A small class-conditioned image diffusion model, trained from scratch: 7600 steps.
Rows from block 2 of a small class-conditioned image diffusion model, named by matrix and row number. Rows with one number belong to one channel. Each number is 128 + 24 x the weight over its row's rms, rounded and kept within 0 to 255. All counts start at 0.
After each channel's rows are labels from the 100 images, of 14848 (inputs lightly noised), where the channel reaches its highest value: "colour at peak" is the nearest of a few named colours to the mean colour under the peak. Only what is clearly more common there than usual is listed. The data: made-up waving flags.
# convs0: first 3x3 conv (model.enc.2.0.convs.0.weight, 128x128x3x3, each kernel summed), inputs 0-127
# convs1: second 3x3 conv (model.enc.2.0.convs.1.weight, 128x128x3x3, transposed, each kernel summed), outputs 0-127

convs0.93 [123 131 101 102 127  65 120 120 127 141 113 121 125 130 124 130 146 131 120 103 109 131 176 114 125 126 114 118 128 139 111 139 140 155  98 165  82 129 112 135 173 131 157 103 118 127 111 118 165 112 129 128  99  85 121  91  86 144 127 109 114 121 132  87 128 104 135  97 133 128 122 169 120 132 133  65 144 115 180 108  61 114 145 123 153 126 150 118 151  98 131  83  95 107 113 138 127  75 108 181 160  93 104 145 108 108 106  70 124 108 166 114 127  85 117 128 114 111 122 149 140 157 125 142 118 131 103 143]
convs1.93 [121 109 117  84 173 126 125 131 122 117  98 114 166 141 135 125  92 125 125 131 142 116 125 130  91 131 122 129 129 100 119 179  50 118 102 161 178 101 122 152 128 165 128 126 140 103 125  95 139 118 158  57 131 151 111 142  56 132 156 122  76 115 103 119 152 126 114 135  87 141 122 158 132 142 114 145 130 140 134 146  89 119 109  98 131 115  92 141 109 137 109 124 131 108 141 112 125 139 127 113 141 119 125 141 106 146 112 158 120 138 137 128 196 127 116 160 128 152 129 110 187 166 118 129 148 131 131  82]
colour at peak: black

convs0.18 [103  96 142 147 146 137 131 150 145 133 113  82 153 124 133 126 104  93 147 139 113  86 161 114 115 154 153 110 115 102  49  81 103 126  95 129  74 137 153  88 115 153  66 188 101 159 115  75 119 106 116 125 118 126 107 151 137 134 139 129 111 126  83 114 114 144  95 133  97 143 121 145  97 142 132 149 120 110 136 102 121 126 116 161 128 126 158 143 173 141 102 117 116  92 149 136 124 122 145 129 166 116 135 124  98 122  92 140 110 107 123 175  94 137 158 139 132 130 127 134 136 141 175 111 134 131 133 105]
convs1.18 [147 131 151 124 146 128 125 125 123 122 130 184 131 107 126 131 118 132 126 119 108 101 109 165 124 122 141 155 111 157 150 129 149 148 182 138 163 124 126 144 123  93 119  98 115 136 129 156  76 121 109 138 134  95 189 123 111 144 117 141 139 157  96 177 163 157 159 122 118 138 122 126 110 165 134 177 125 141 128 136 168 154 107 155 122 143  88 134  50 126 138 188 128 124 144 108 132 150  81 153 138 117 140 140 138 136 114 111 141 103 123  91 163 140 108 144 143 132 101 206 107 145  99 133 146 134 125 127]
colour at peak: orange; yellow

convs0.23 [101 146 145 129  54  93 135  95  96 126 123 123 115 137 149 153 114  58 130 132 155 132 111 149 141 163 145 135 116 132 121 130 107 107 125 137 101 159 113  34 129 131 112 145 155 106 131 159 133 108 109 100 122 125  74 111 107 126 132 114 105 138 131 136  68  81 116 127 119 136 143 130 142 151 138 117 123 118 131 104 109 136 152 129 120 137 136  93 122  92 107 135 156 118 119 121  95  99  82 126 134 141 104 119 109 126 105 116 146 130 139 105 130 124 145 113 122  71 124 135 104 117  56 128 128  94  88 116]
convs1.23 [130 126 126 157 144 164 114 122 126 111 120 151 124 153 123 129 128 123 129 117  95 106 121 145 146 113 112 119 131 104 107 101 103 156 161 162 105 135 131 122 120  97  60  98 130 185 123 116 116 114 160 122 128  79 106 116 141 112 102 141 185 122 172 127  92  65 123 130 191 143 135 130 103 114 153 154 139 122 126 162 116  74 132 136 142 107 100 133 106 116 169 161 120 161 165 116 126  86 123 115 146 102 143 109 130  65 104 124  95 111 118 103 139 147 102 104 129  95  95 116 130 147 156 132 119 138 121 108]
colour at peak: black

convs0.9 [171 140 155 112 125 132 108 127  98 104  91 116  66 140  98 128 103 127  83 100  87 139 133 100 134 118 101 101 108 113 145 107 109 109  98 142 103 116 100 119 121 125 159 103  97 132  94 127 185 170 157 137 147 144 154 102 130 106 121  93 129 116 133 121 156 155 116 161  78  87 143 131 148 160 139  74 101 126 112  96 116 125 141 129  97 133 126 108 130 136 130 125 131 142 148  95 132 107  94 117 122 134 127  87  95 144 123 113  64 143  94  97 110  93 138 115  97 131  93 106 149 112 108  84 133 130 124 131]
convs1.9 [124 106 136 126 146 126 153 127 134 125 121 113 160  68 137 130 154 131 134 164 105 101 135 134 133 116 136 150 115 164 126 170 101 102  91 111 115 143 119 140 129 148 115 235 121 120 129 128  83 135 152 115 136 156 101 157 129 160 140 136 163 147 138 161 124 129 168 111 205 155 129 120 112  98 140 163 157 147 120 121  73  87 119 134 120 129 115 128 111 127 161 158 122 110 128 133 133 150 119 121 162 128 143 124 167 131 135 121 119 123 108 113 194 131 158 117 123  79 166 121 110 122 146 131 139 138 119 135]
colour at peak: green

convs0.36 [117 122 125 142 152 112 136  86 118 127  99 160 190 128 122 113 115 145 162 187 169 137 111 172 148 163 128 153 101 142 114 118 131 145 153 133  85 129 118 153 109 113 111 130 117 133 140 149 131 165 147 139 112 140 130 131 118 138 136  83 116 123 145 120 151 136 139  94 147 153 134 162 140 148 111 132 151 130  97 116 113 141 137 104 100 136 143 148 180 140  84 130 119  85 123 141 127 137 195  81 138 159 167 110 169  84 164 133 156 162 140 165 153 159 137 151 141 111 150 166 147 146 114 104 159 154 136 138]
convs1.36 [145 124 159 104  81 139 111 143 112 107 165  99 109 121 131  98 132 131 137  55 110  98 127 114 134 129 117 109 140 121 138 106 131 152  95 120 124 126 146 128 126 114 116  93 119 106 117  64 142  81 142 152 112  90  92  47  87  96  98 104 149 107 102 117 100 146 139 125  78 105 121 125 109  96 120 143 129 113 128 155 124 121 122 120  91  71 119 101 108 104 122 119 126 137 115 112 133 110 119 146  66 110 134 153 146 179 120 115 134  90 110  99 114 121 110  97 140 122 104 122 105 112 112 126 108 143 125 144]
colour at peak: orange; yellow

convs0.12 [131 147 112 139 122 135 136 166 145 121 119 114 116 151 127 135 119 118 126 113 120 102 117 118 116 143 130 139 111 139 127 165  74 151 109 162 157 105 104 122 119  89 150 133 117 131 151 143 161 109 142 102  92 166 104  84 115 141 133 156 123 120 124 119 119  53  86 114 105 155 123 117 141 142  90  82 109 139 136 156 140  98 153 140 116 114 128  97 132 101 144 134 141 113 122  94 129 104 103 129 136 108  87 131 110 162  95  70 154  81 109 128 159  44 151 101 148 110 129 103 116 119 102 118 138  89 156  97]
convs1.12 [122 123 115 165 140  97 110 105 155 131  96 131 137 115 122 123 155 130 132 116 192 131 126 106 117 121 114 134 126 100 130 116 143 110 155 138  96 166 127 111 135 158 155  93 116  95 127 118 132 128 110 105 133  92 175 169 111 132 119 132 128 124 138 132 169 202 165 115 196 113 150 137 170 111 141 139 132 106 118  90  84 121 136 122 117 121 105 127 122 112 106  96 104 119 154 108 131 158 161 167 157 157 140 112 139 147 144 178 108 153 112 126 101 181 131 124 111 106  89 161 157  94 114 104 115 141 118  94]
colour at peak: black

convs0.35 [109 137 133 128 180 151 162 104 110 121 109 139 164 145 108 106 130 129 161  80 147 121 143 127 118 118 136 133 134 106 137 113 130 185 184 143 141 119 144 117 135 124 101 142 106 176 118 127 130 104 158 145 127 104 104 121 102 125 107  94  95 129 142 135  99 140 112 151 124 162 125 109 112 112 129 147 148 103 114 143 139 181 116 165 129 138 134 157 145 128 137 129 132 136 149 118 109 135 185 109 159 128 146 102 127  52 153 155  95 147 123  84 119 134 148 151 112 107 136 152 114 119 162 131  94 165  47 157]
convs1.35 [126 119 136 136 101 113 127 120 135 124 121 132  70  98 125 133 127 126 125 156 114  92 114 120  94 124 142 118 100 147  92 154 137 116 103 126 132 144 131 156 120 130 171 125 148 121 135 123 143 139  75 119 134 168 136 142 100 104 132 116 176 127  94  72 102  60 104 129 101  70 129 142 153 127 102 147 121 130 129 104  93 135 149 121 133 148 125 134 144 131 122  97 135 110 143 133 114 135  95 101 123 117 128 150 153 132 108 122 134  74 142 156  81 164 130 120 152 112 116 241 124 108 116 127 149 116 132 104]
colour at peak: orange

convs0.11 [ 94 113 137 114  31 126 117  86 128 106 112 124 110 135 128 123 124  80 122 136 116 130 150  94 128 116 153 121 117 134 122  86 126 124 138 122 124 137 134  99 132  83  83 144 121  75 114  81 136 133 116 112 110 104  69  90 111 127 107 108  88 107 121 110 101 111  97 118  92 107 112 122 122 119 129  82 105  83 102  96 156 135 138  99 116 137 126 133 122 143 139 125 130 141 108 120 108 114  54 122 113 113 130 135 122 137 133 135 128 100 139 100 116  93 125  90 111  58 102 105 123 124 119 116 124 139 123 111]
convs1.11 [137 100 124 116 147 149 118 126 122 147 131  71 146 125 136 122 130 130 133 114  88 171 137 127 112 116 136 130 144  55 117 145 104 143 145 119 107 137 125 172 117 156 101 108 110 104 133 148 141 175 134  60 138 100  95 115 106 102 132 183 146 110 196 141 132 152 148 114 146 134 138 114 150  87 154 149 130 150 126 154 103 126  94 142 128 143 115 194 121 125 156 132 114 163 139 135 135 129 126 152 149 154 142 143 125 110 123 165 118 103 123 106 137  78  85 120 111  72 129 109 130 127  96 137  97 138 126 151]
colour at peak: green

convs0.124 [111 145 138 108 121  98 106 131 125 126 155 111 168 125 139 125 155 104 130 107  92 107 115 104 115 103  91 102 141 122 119  91 104  63  99 139 121 107  81 145 160 137 136 136 123 125 101 145  79 114 111 133 112 125 103  96 135  82 118 104 126 130 123  64 126 125 112 139 106 133 161 113 128 136 131 122  19 154 126 133 138 157 105 122 123 162 135 142 136 157 153 132 147 131 135 125 138 133 139  94 132 156 188 106 168 120 153 161 116 144 124 138 144 120 145  80 104 127 127 125 118 112 142 100 123 134 134  84]
convs1.124 [152 115 131 126 141 147  90 130 159 124 136  89  91 120 127 143 137 131 131 120  69 116 109 135 143 126 106 119 127 115 111 140 171  77 146 113 124 131 120 182 127 135 100 106 123 137 127 129 143 122 108 132 129 133 107 142 131  92 131 127 145 129 150  54 132 115 207 122 153 172 118 129 105 124 158 196 129 140 121 122 147 121 126 108 128 153 167 123 107 123 149 182 132 138 161 108 125 168  82 128 179 128 139 163 181 152 156 124 100 134 138 113 109 144 122 134 142 112 106 141  66 135 131 126 139 132 135 134]
colour at peak: green

convs0.85 [135 119 122 114 104  98 178 117 143 135 112 119 118 116 124 133 144 126 132 100 140 104 150 109  76  93 120  85  84 100 131 127 142 176 122 120  89 129 129 104 129 118 140 110 127 114 136 133 106  96 114 121 146 103 115 107 122 110 103  84 101  89 149 131 116 101  76 154 129 106 104 154 133 162 159  66 113 133 122 111 122  82 146 127 151 114 110 127 116 135  74 121 116 128  91 128 129 102 119 170 120 100 138 163 119 128  92 142 108 118 142 109 162  68 126  95 143 103 158 133 145  75 135 146 149 114 118 182]
convs1.85 [115 131 128 110 172 127  89 117 115 126 126 117 161 128 130 133 111 123 128 138 139 151 120 134 123 118 130 117 127  95 127 154  50  88 132 158 147 130 118 168 135 175 104 120 147 121 123 115 160 133 131  59 127 133  92 161 112 114 139 163  95 121 109 118 159 137 131 123 143 154 153 151 129 114 123 148 129 161 131 145 109 124  97 112 156 128  74 133  79 125 145 147 116  60 147 131 130 147 132 107 140 139 139 141 109 153 133 192 117 103 132 136 139 161 142 143 127 143 108 105 175 200 158 124 155 134 114  92]
colour at peak: black

convs0.127 [119 116 135 152 105 146  94 136 142 122 147 119  90 142 154 112 127  90 166 101  72 136 114 117 120 155 134 160 143 127 133  96 126 118 126 116 119 164  71 112 188 139 112 203 114 130 128 105 128 146 137 149 122 121 124 136 143 102 148 190 143 127  87 102 132 146 139  94  80 135 118 133 136 115 138 160 108 121 119 108 108 117 109 125 134 111 113 154  48 114 163 104 143 121 118  93 149 142 128 113 143 113 127 104 135 124 140 139  96  79 108 163  85 156 117 114 115 108 147 152 124 100 155 102 122 123 153 132]
convs1.127 [157 129 137 131 169 128 115 136 170 114 154 157 118 190 125 122 114 127 124 137  96 114 110 198 112 131  92 113 134 115 163 112 142 122 121 116 111 107 132 136  98 131  77  86 128 141 125 148 100 162 112  92 131  82 163  88 155 153  78 115 124 119 156 123 149 142 156 118 102 144 145 141 124 131 135 134 129 104 133 131 151 131 105 150  94 131 135  87 102 133 161 170 129 101 106 127 129 134  62 152 132 134 136 129 124  92 111  77 134 164 128  99 104 149 101 150 117 118 118 137  57 139 106 140 133 134 135 129]
colour at peak: green

convs0.65 [115 152 134 132  88  98 134 103 104 145 120 166 117 103 142 118 119  64 110 141 144 141 111  86 119 111 144 136 143 124 117 124  75  92 115 100 127 114 138  68 104  97  82 131 124  73 161 116 115 131 110 119 133 111  89 103 144 130  78 138 110 127 122 119  87 110 103 122  76 135 130 116 131 112 105 108 106  81 117 114 153 120 140 124 114 143 125  78 102 124 123  72  93  76 119  85 112 112  99 119 146 111 125 116 112 142 114 126 130 104 131  96 128 121 137 147 111  89 102 127 146 108 155  99 115 110  90 122]
convs1.65 [144 147 129 116 110 135 134 120 145 140 137 157 162 135 130 150 129 123 135 151  67 115 123 151 120 124 135 122 135  97 132 126 163 145 132 102 135 141 118 133 127 151  69  82 131  79 126 145 142 157 111  87 140 139 135 191 158 121 128 172 111 113 183 147 101 103 143 119 209 127 132 126 131 142 187 177 139 146 122  84 149 130 145 145 130 149 135 172 124 109 140 145 116 135 144 129 144 127 112 133 135 139 144  92 171  98 149 120 107 111 126 144 141 173 118 128 131  74 140 140 146 117  73 141 120 129 150 144]
colour at peak: orange